{"conditioning": "none", "norm": "layernorm", "activation": "silu", "mlp_ratio": 6, "fused_qkv": true, "qk_norm": true, "inner_norm": false, "layers": 6, "width": 192, "positions": "learned", "lr": 0.015, "orthogonalizer": "newton_schulz_5", "steps": 15500, "epochs": 2.5}
Rows from block 2 of a small image diffusion model, named by matrix and row number. Rows with one number belong to one neuron. Each number is 128 + 32 x the weight over its row's rms, rounded and kept within 0 to 255. All counts start at 0. Numbers have three digits each. After the name is the row's rms in percent of the matrix's.
After each neuron's rows are labels from the 100 images, of 14976 (inputs lightly noised), where the neuron reaches its highest value: "top examples" is what is common among them. Only what is clearly more common there than usual is listed. The data: single printed letters, digits and signs in grey, bent and noisy. In brackets: how many of the 100.
# fc1: MLP up (model.blocks.2.mlp.fc1.weight, 1152x192), inputs 0-191
# fc2: MLP down (model.blocks.2.mlp.fc2.weight, 192x1152, transposed), outputs 0-191

fc1.533 084:119117150139171086147154155094122179107094115174124147080104139131099094058130082091132139099138100171174088100146187086219148123180107120120179066109136084152161146100086137109106062154131103135128108143138116171128116136211197120067106128080152153145104166129140174067132143087097174093134120104104106094111106069085098153094097139138111099123128129193131140142116146106121161097213094106101103118120075072102135115097149089150144109116139183124101089138086154131109217124167129123145132124143057087098145097158115143114114201122132107179151139124105070117134103133111129146
fc2.533 076:116115144140154145078130152146183185172117154138178092113132177196128182103124144121151163144158120149139075116114140075095149127133151086152134123098182154162189164154136140087163069144162138173128122105116153103192166118088114122072089164152151168133137100106117108111107117142124106107112092063084149077145165128098130147196092169183115191158156146109167132148121117154112137135217159115113140101137139134168149109168094080122149120203166148211127080131109084077178127110140167130105136132105171155145125072151148121183177064145138169158161133145122108139118187088118078155
top examples: bold (73)

fc1.743 112:147109127128156140146132133089159131132136071145137134116141193148102134107073133129144021157105123117140184153168106153188134183088138090153104157102079187115176126149116174096154113137048146154058186132090150074141118128105149148042134136161121123116167153176144128116107118136108097152103100185106096134144087179086103136151146074083091138138159117082122083102112143077128166082161113095111149081035143146142113183125170126144070142118148138159171178109131104141109111123143117146147156200128090141129146128130172175119123175135090097181113153179111137115131170109101135186
fc2.743 102:110048178150086093124102121172117151091172110080139134168055128082137164140149136148129128105156080161044192127128116108148147125090115134129127149114173101133143084153128114078097133105133100066134072151098170137169181152136153115161172147186131119115117086091149136077107120195147143141133144146074134126151111071104145140103137131161097080111047119095116131111116163077115114103118145154139090164115158133113171113103134101154088123107106122114176173168107137099134087083173097104117204106152120091220065110122132080088133150085176175145073118163147166129115127114102088174
top examples: bold (79); dark on light (70)

fc1.337 103:088121130106115137183084126065081060140093128142111156093142123095145173145097099124115115088162103134051089146164125105109131112115086157114112102131125143112139189103183133151135130130107189113150174144092080131120143068106150106079181138107163114105132129149113093148135103164167128161138128164105121150075111134162101095115159155085172128128130103090142108140074123155115134176129092115151054115097110165102111105096099106135069160167108165099119117168082173135173057127105155097030099155167048145159090133124111129127180217099127137085142110114097158089141169161205147088
fc2.337 111:100104120162131086133179120149212079106107097180125095121108105073139172114120119087097211125091142121123093149162151091081138170153099106133159141127096129165114116099115111102203095102106140142167101157152129132114128145089062130092172141125119151142093136081117155100132134113183134147107164096134139135087097083093166116144131122184181146154119103127100157114084161050107158136112066099163122142162098088114124149156146132207103093114143126123098163138175092092170103081117140130046083115150150154151179077190125095142182122119175095126084070121128106105055147101142102191
top examples: capital (62)

fc1.449 100:093113119097140101085094130180115164083169154139076191122119087148103118134138135120069078111148078167113160055171147115142173148183093166073081097116132162133149155137132095094097099132145113140130158104136152143143121167122113120150116096137125190154092154129109106145154162172123075137137160152099186195124078106142151132201108100123124117156076139111165145096116099135109131092139164096166161144115095124093151182152132151092164133111140112105063129043166106144109131087088170197085056047120045145138141128119160149136089138051132187134109128160099155148123164104128110141
fc2.449 112:174132127084112174123089104050148124120151161125058068149127094121216081123150162173159160099147113141164139120147118111101126107176129181127118120111172085194153099148103158123137153086176135137091160126125198128179126142121156160092154143163115148076178096114090079169134170151126145173134117159122126108121082128114169122065072116099113095148107140140159131132125131171155159077164201108085185107109164191133168102148135115105160106145113195162157131082131150127111143126165113115145108116100161070203161118080172081109096117178083152118115124162118098169088147153089106092
top examples: dark on light (100); bold (98)

fc1.341 104:182087043140115143121134116128110095225136115135163093149183132136136157137069138120153096087121088146123152089087164126103149129120097125077159089148076130148154099073123070116143096128167150090088093077158144103041121160070069169117149126127106118157170120124129139178110124128147158117126141182155107151147098094170131086206104184123122151075127143083141127152141135147103162130123116125174153096084132180167094094086174130171113149109142123123114160144151143152135096151136090153130178146105123088111209125134200088143050169143108122205136153161096119116110172111144090135
fc2.341 087:127090166143236141171149094111106121053084092102081088182108176128107110141144133106107123098153137081123173088092124158134111079113155115205139129125126146167096079159150148141136144150095186156124088170124138160115139221084117159133160122026151148092093100111158108144121143102107129149190148057165103128155075127159111088112130119084147130174094121110136125147157130119131128096105163158124095182160113095158143100161158077156174124168149147161150154135126169101159099101127105172130133073194142078184082123116151128102119146108091095131088077167130181138135143157130115154
top examples: bold (76)

fc1.115 114:083176143117172137168122084104144078106144072207157139120093103141201150101083150131115156221136183126146157142106157050133103133186137052102121097110137049169093146139120086091151099136130137148140128082086118107105074154210119102164106149131105157115096159115129121155099108116118148125107119123125123136102101135143146099097128133133169109110113142178164121149168092104119086139095077102180071099121108097104164107151106191102154130096158081130160120137080124115076159132087107158163192105102105125157143086083144146141155152147164096185125090173160047143117133099110144081
fc2.115 110:142067123149140105093142129085121069143169122150153150105168121134130200107125130123084114144136092159127156134129117156124173065193121110131108134130106138207051143138064094104148140095137131178126112128177149116160159109124113094160091110111186105099088164106130199129125126143185118159057095056132163109140114141078140082150100088125137117138158134102102093135137121092148133126128130132149187121161121102151119122119024139173130093145119131179121116116066090137185066127158087079172143112164071101139163195097123171125096108118165137132076128071121164130093163121073191143
top examples: the character * (61)

fc1.91 135:145173144136152106155171139163115166103131097091113124104154158197144125125113131130125138141117093184105127149131135133145122101089146207115120053113108106122137160226127120114081119159133113101136147087137149107164138174141114063145103095113116133066127108125185192103119138150106172113168116104123142161120110106172081115118140207132141125088135088105107167119104110165136093159102134122166169113124125170085140069099093145176145153155147073164057108119112129125136141143169141139110118169164123168222134105123166133126072133048060080216165089178133072102133136133189116155
fc2.91 134:075124120129132124151159123132084198104090157151183090194184081103102110141140123121114182129128163146103150101098144190147176148137153099124141039135047126070171103085118123206093134111091088121121191143121096089053112157183101093099155114152174114137117109144120119126145087121092124095117117188119164081117064119160136132167093090136120117119167088125096127111159135134134112186111119169130170099139159099134129114104163147157196082183137115118161110132106106111191123167121150178137136082147138095082143176125131142148097077111157064104104128132163152143124060176090113126
top examples: serif (71)

fc1.709 123:082157208127115160101182098112146144203125131106160109113136107062191101122130117183180079177093150194150139146134125139143155111110079061150163085107138111127075051082138166150134077093103113098106128125110123129085127141101123187117144085163194134108129184131130084129087113074154146063129127175154138158137128094120090114091135140150158136094153122174093102165151070198085107151122096126163128117174111134098138104133077087110085061087129121123092099104126106116150084150122111194150090140110183101099082123106090096158166152121122158100117122087073154106114136157120158139
fc2.709 126:106132121123101090179119179171107135121110120154157103127100094159153107113138129155158102141151132119097149087125138095099107137137177154163142092141110166065177136128079161169091120114162187054131164138065126115158123174158125096050118191125151106124139156155120119166147136077119160135128096152191121147105138135140088176123183108192134114125083174111106140060081111124151110134083079133129085108129163140119085146157142125185042135138109083082177094075084130092117129091077150137129124182122105161137110116152116126155146153155148189094154087101156152097207095105077147219
top examples: the character * (48)

fc1.208 105:112125111091137099143079093090159127165138160118111106155167150139133163105066087143170135163101132133097152090176166109119095156177166155096113107135132157082110124105173155125092136111138149181141142126163111115167138096131155099172085126132145080110087132151173170119142122124028135115140100114175082184141163141093153094113116128064104090078085158104078112166073150185127134164129146185160119188192155186146157134185128209082089084110132153099125086123180091097142116067129161123139127114135114197158104088148201145114158147111155155105089189099123159128075146126144137112
fc2.208 094:121113135098185107209164165121185133142097145005183178111140164088162141105087114148123171147146123100150136118145101145133158182163105113102140068110147061139104147120107103087124145153135112128133119130176144143168162124101107120117083142138123109116123143115156156097137136129117109151138112100107187103118113118193161177195146179157143059121103119065125108177136129111174150094113116111099133174086156139120104071121137108126111136205095197142135170159086105091146073144164093077128121121082146095119099178180121200119129127183094129116109104114147182176183152134141178118
top examples: dark on light (67)

fc1.727 112:120151061114127151157142149157110091190125150107125142123105080169175150123120124102204101129116127123110156134130146188159149213104143158109147069055134144114077138131159096124121147105085120109131056129178135144112071170122119179147124162119119085147129102138106118142126119081124181097099124122148105135135102105158102120098127082145184154176100151091126126135102058118083135188142177183102148089118114140149090114086134089116120121081128124161135079122151134156110087089196104149122125136165079068135119114070138111051147064115052118202095148187114055158127114114132096095
fc2.727 102:071132125127138053148131160101080182089162169078103197140199144172144135087094115142096110100153146123102154108097129079131111110066158137219121132101108075149106168157146152144126130142069150121126076124143134157175114118100097144112117145117177123113132119158164178093137143097116117143152137069088117103138129121169114099137120128156079142166143142106077115126109127133102154131123158177097118148156172199100098162117113115114174160197104094124130105137125194171135109046140127134126207089129179097088093125167182083163126077153123124070111062124190128112122196133119159115
top examples: serif (65)

fc1.419 099:184137141131140100127196111142068116134138127063105106128148174165133072118062123076122114188118132150091116091095110136089183095115125162134121085147160127123100109166111142061103126167150128131140107168117168113141089147141110135138113126171122121156192113116099134132115113122130136176138123117140085156177128137190082132112179254167118090130163151152138095102127157114132122168102152130159119127145137142112080099100123136150139118137141112165145115118070138138191115137127106146067076122133089080208131125107235118096109179058093170144157100168081119089111158120164072190
fc2.419 097:067131103108137113164142121146111191123137148140113142135121121072159078177093142122153111129151152156130146144115157154148147121172143177150093080155082152075130089065148104193129215182100094126163193128129076164100140133191111153124138162136152047114106141154147130118126141112105143186083154105144112171118081085162133091148164079174157081124138122182103091158136075158140141144136113160083120140174121186144067085138166142150157106140116144142177141128133128162166125171070158176121099133136139173091188137108133086079163145142142079117132132164109128139214096194079156137
top examples: serif (73)

fc1.729 111:179113159107122146163110147107107125130106026104115116148167169109189114150088127133178112154076105151107125186096124119094149113084134148102180168146108122174101120122114113119160110138103125110151113133084110120123074149158114140142139133153131080162147062140108107097110170139111106122125092154175189077142150133181123199161135166130138117135104148150144104147053096145116140137148135106145052097150166047106171103104159138067142141081148151121217117166078122115205151202181102172178076153170175095149126192141112153130156109144076115123103161119154125128086134132157097164
fc2.729 099:149162149119146127119105063117143154091140069146113155109128066142083117147169142082130085119114101118121134182128160093127104156080185139168121127092108058060156133141120098130055168114164095126142169171137098094117169111153138159095157124164168114112109146066108148079107066129118128146099069087135173188076081117131151102172134154154146145142087113141152072159132133097090094141177187134137107118144133072113187109099146105090123160140145146147127135126165105141163107202112147115171178099153171136200170100166158171108165184169178101168122106155110141101182123126119056154
top examples: serif (52)

fc1.232 107:116108123125138032111164134135063121151107100136144161118187166132160160096205112076158103110092099163112055112109148124205141153088113138119157097073086117175088119101121129125162150106132089182102157072136138118154128191085138147161133219096141080083119164132081143131149127085099169070123151132161175125105111043090134089126134124131139195140088113085082181117147131171099126164126118154106144071167116136111088144127134082111124100136117166147097138090154112136087118139132081157059154164066107152161112118093152096066134140119124120171174138114099107161106149131136136137
fc2.232 099:133122104135167112126110114097130123087119107167123099147197156156139080132115108156135074150151118124070177082102081093127094128113175173121161125127135086071123168110153164132101188128139084111124162136159056146069107163070090108146102187145133135125157196095126131143068110137135139145113153069127147103153112138183121136139149135179151194212148123081111130136158160140152059084115187184113084040101118144135091152089156092106195177182152171184162148147130145136143190102093106170129126128141134168113121087132165141136139126128154111126084131140142140123151119209141111082
top examples: serif (52)

fc1.628 087:124137140137171209135147129139137180143128108099076138165131166140102087062107183101119142166126137176176122118082129147119145162105112151136154114114128149110114125114122089113108130159111104151124023182156155123154173201178132126137105109120101059196177099126174149099151144119139162109209143104056165162132147127109099129133126161064158091111131114124099155156133107116149159128150075148091113083141126157128131134073148034110209103124118128210124115114083150109146140140125135158133060112157066128184104089128151167143090110158121133181094125117139080136143153124148101191
fc2.628 087:070140087100137105183177202172128154112159121162113146153091122143094141180121112170137163114120202136116183097151156143138152103139110124125103109085103131089098142121104136178164197165082114125137094112188077109140139107177110147121120179119139139198114114114160165169140141188145136163075165087130099103094072123129107124129102123170121041113162147148120120120153116131137145149122152051097115134159159101109079085110151141128185078209163192093127140145066154092184097097095147155132142151068141180153115105139169082184099090082093124110102101162111125148108113143100103121
top examples: serif (78); capital (64)

fc1.523 097:186081116099164138141134122136180124137116193068180155129122132150149094136118166112115086107172158120118054095148069112124138083131133124130146105103127135097117106130161075098166107102138110156134085204081121148155153171151123086122114159114141131164169179069126188060083115129120163209136096127082115112109089139138103082137134132111133096127079117133136120127087140117104164132152105160128183117173159148159122140123080099109146107099223105111064073182091144101121119119132125092092149135140117113160112216169175108112182122113066132156128136173156080042173117163139137159
fc2.523 094:130119144137132166206184138104124153078151180117197092170183101163104146119130143147140152076111137140117128125126098088083152061153147107147143120105151128110160158074150124106087090147116155117198141135125098084141084106101139194137118127116171113116150164104080127159162149157143076172139153128115129135105108085144093106122067094157162143131199199109109106143134147124157127138184087119089126147120188113186144128133111114063140115188116155094114139181108170150139163133091113166182159116083071185140112068197157114165081141126099150152139127115136171065144186191083154140
top examples: serif (53)